{
  "arch": "efficientnet_v2",
  "model": "image classifier",
  "dataset": "abstract colour fields from 500 small random pattern networks",
  "train_examples": 101725,
  "image_size": 32,
  "crop_scale_min": 1,
  "horizontal_flip": false,
  "translate": 0.12,
  "targets": ["generator"],
  "num_classes": 500,
  "norm": "batchnorm",
  "hidden_act": "silu",
  "channel_attention": "se",
  "padding_mode": "replicate",
  "depths": [3, 3, 3, 3],
  "kernel_size": 3,
  "stem": "deep",
  "expansion": 6,
  "widths": [40, 64, 120, 208],
  "mixing": "mixup",
  "loss": "binary_cross_entropy",
  "init": "torch_default",
  "residual_init": "scaled_by_depth",
  "optimizer": "adam_atan2",
  "learning_rate": 0.0038,
  "beta1": 0.85,
  "beta2": 0.98,
  "max_grad_norm": 3.0,
  "ema_decay": 0.995,
  "max_steps": 13000,
  "batch_size": 256,
  "epochs": 32.7,
  "lr_schedule": "cosine",
  "final_lr_fraction": 0.1,
  "warmup_steps": 650,
  "weight_decay": 0.2
}
Rows from block 3 of a small image classifier, named by matrix and row number. Rows with one number belong to one channel. Each number is 50 + 12 x the weight over its row's rms, rounded and kept within 0 to 99. All counts start at 0.
Before each channel's rows are labels from the 100 images, of 14848, where the channel reaches its highest value: "responds to" is what is common among them. Only what is clearly more common there than usual is listed. The data: abstract colour fields from 500 small random pattern networks. In brackets: how many of the 100.
# convs0: expand 3x3 conv, stride 2 (model.blocks.3.convs.0.weight, 240x40x3x3, each kernel summed), inputs 0-39
# convs1: project pointwise conv (model.blocks.3.convs.1.weight, 64x240x1x1, transposed), outputs 0-63

responds to: mostly blue (35)
convs0.131:47 67 49 53 52 53 48 47 49 44 64 58 72 34 48 64 46 70 26 60 38 44 51 52 47 48 48 48 76 60 61 29 58 51 51 68 42 24 49 32
convs1.131:19 59 40 54 72 47 62 40 37 50 21 33 59 29 45 60 47 70 72 50 44 52 53 52 47 47 55 50 48 43 58 59 48 52 54 57 34 34 55 58 60 62 46 26 60 49 43 29 62 55 34 56 50 56 23 49 59 48 44 45 56 56 64 70

responds to: fine detail (40)
convs0.15:52 50 40 59 57 47 28 59 41 40 72 68 73 52 48 61 45 41 39 58 60 46 60 40 58 56 52 51 69 50 65 45 52 46 47 53 46 07 52 42
convs1.15:35 42 32 51 96 52 53 51 52 60 39 46 53 40 60 47 50 50 43 38 47 39 51 49 47 36 46 43 48 37 58 68 25 29 50 61 55 49 34 64 44 53 43 51 58 38 58 45 48 51 22 65 49 38 19 47 54 56 45 37 68 55 43 45

responds to: mostly blue (34); smooth (26)
convs0.69:54 36 64 30 54 54 45 48 37 46 64 68 71 37 56 67 46 26 39 53 52 50 47 56 42 35 52 80 65 51 54 43 51 51 53 68 44 27 42 45
convs1.69:18 45 40 42 81 37 40 51 57 65 44 52 43 39 60 57 60 67 50 47 51 49 39 44 52 64 69 47 43 39 53 73 30 42 68 44 60 32 48 62 59 45 69 49 55 57 42 59 62 31 41 53 53 59 26 44 28 57 53 37 57 42 40 46

responds to: mostly green (30)
convs0.112:41 26 51 49 54 46 45 47 52 48 54 56 52 65 48 59 38 36 59 57 91 34 56 48 56 72 51 50 41 31 60 49 59 55 39 50 60 38 60 75
convs1.112:64 45 59 36 55 53 47 53 82 51 70 66 41 67 73 25 56 32 35 34 45 50 50 38 66 43 40 42 61 49 46 40 41 45 33 49 58 59 32 49 47 33 51 63 45 28 69 60 52 53 50 50 46 23 57 52 41 60 49 40 55 63 54 40

responds to: mostly blue (38)
convs0.45:60 67 47 48 40 55 68 47 44 59 49 54 64 30 31 42 67 58 40 62 51 70 40 59 32 48 46 52 71 66 32 47 49 50 66 63 43 47 39 26
convs1.45:26 82 36 51 44 45 59 62 37 39 38 23 55 40 47 62 41 68 64 64 54 47 43 49 35 65 61 53 31 52 70 71 60 51 63 50 55 53 54 34 64 46 53 47 60 65 38 51 52 42 56 47 43 68 46 62 59 48 53 51 51 62 77 60

responds to: fine detail (49)
convs0.164:37 36 59 37 46 44 55 72 52 41 45 56 55 42 45 53 70 43 45 37 53 55 49 44 68 20 39 58 53 88 33 47 49 62 45 51 57 37 53 57
convs1.164:55 46 36 62 51 42 27 45 36 57 45 59 48 49 55 41 53 55 38 56 64 40 55 49 43 56 67 70 30 30 40 60 50 45 67 25 60 64 52 52 41 52 68 50 60 65 52 67 34 27 51 47 79 56 46 35 41 70 50 71 42 48 37 43

responds to: mostly blue (38)
convs0.167:53 54 57 39 28 37 59 28 41 49 33 51 53 34 25 37 56 44 42 65 54 64 33 64 34 47 61 63 56 37 32 27 50 45 58 63 47 52 47 46
convs1.167:40 67 55 45 44 40 43 63 52 22 59 64 41 50 64 56 39 54 55 61 49 50 40 17 61 64 62 50 39 53 65 58 59 78 63 41 29 44 50 44 67 35 54 51 51 48 41 63 63 43 59 46 43 61 56 60 36 43 57 42 51 77 63 69

responds to: mostly blue (34); smooth (30)
convs0.79:55 43 59 42 41 36 55 21 41 40 35 51 62 36 29 46 57 38 41 63 54 55 44 63 42 46 69 61 61 30 39 17 50 52 47 62 47 43 52 47
convs1.79:39 49 54 43 53 33 46 54 54 27 62 70 42 53 68 53 45 58 53 55 48 47 44 16 74 57 63 47 45 48 66 54 55 75 72 43 22 37 49 54 72 41 54 44 56 43 42 58 70 38 50 49 45 58 51 57 30 44 53 36 59 58 52 66

responds to: fine detail (60)
convs0.100:20 45 50 49 39 60 61 50 92 45 57 61 64 57 53 44 48 62 62 55 52 44 45 56 52 54 37 37 43 68 36 45 51 48 56 54 59 34 70 61
convs1.100:57 50 38 65 56 46 38 44 46 55 42 62 32 54 48 27 51 48 50 42 34 38 80 44 45 53 55 58 60 32 34 46 56 40 46 38 40 60 51 45 45 46 65 46 57 46 87 39 53 56 51 31 55 55 38 61 51 54 12 58 36 64 39 56

responds to: mostly green (36)
convs0.57:56 48 40 51 53 55 44 49 41 36 61 51 41 34 74 62 52 43 40 40 61 61 42 50 43 43 53 62 50 47 43 51 47 58 53 82 56 51 05 47
convs1.57:41 26 48 54 54 43 30 50 52 72 32 63 67 37 45 60 62 65 52 40 56 55 25 64 61 52 72 59 48 66 54 54 44 35 43 67 43 41 39 44 46 42 65 47 71 62 50 45 59 36 29 37 46 45 40 47 45 64 46 58 61 21 42 51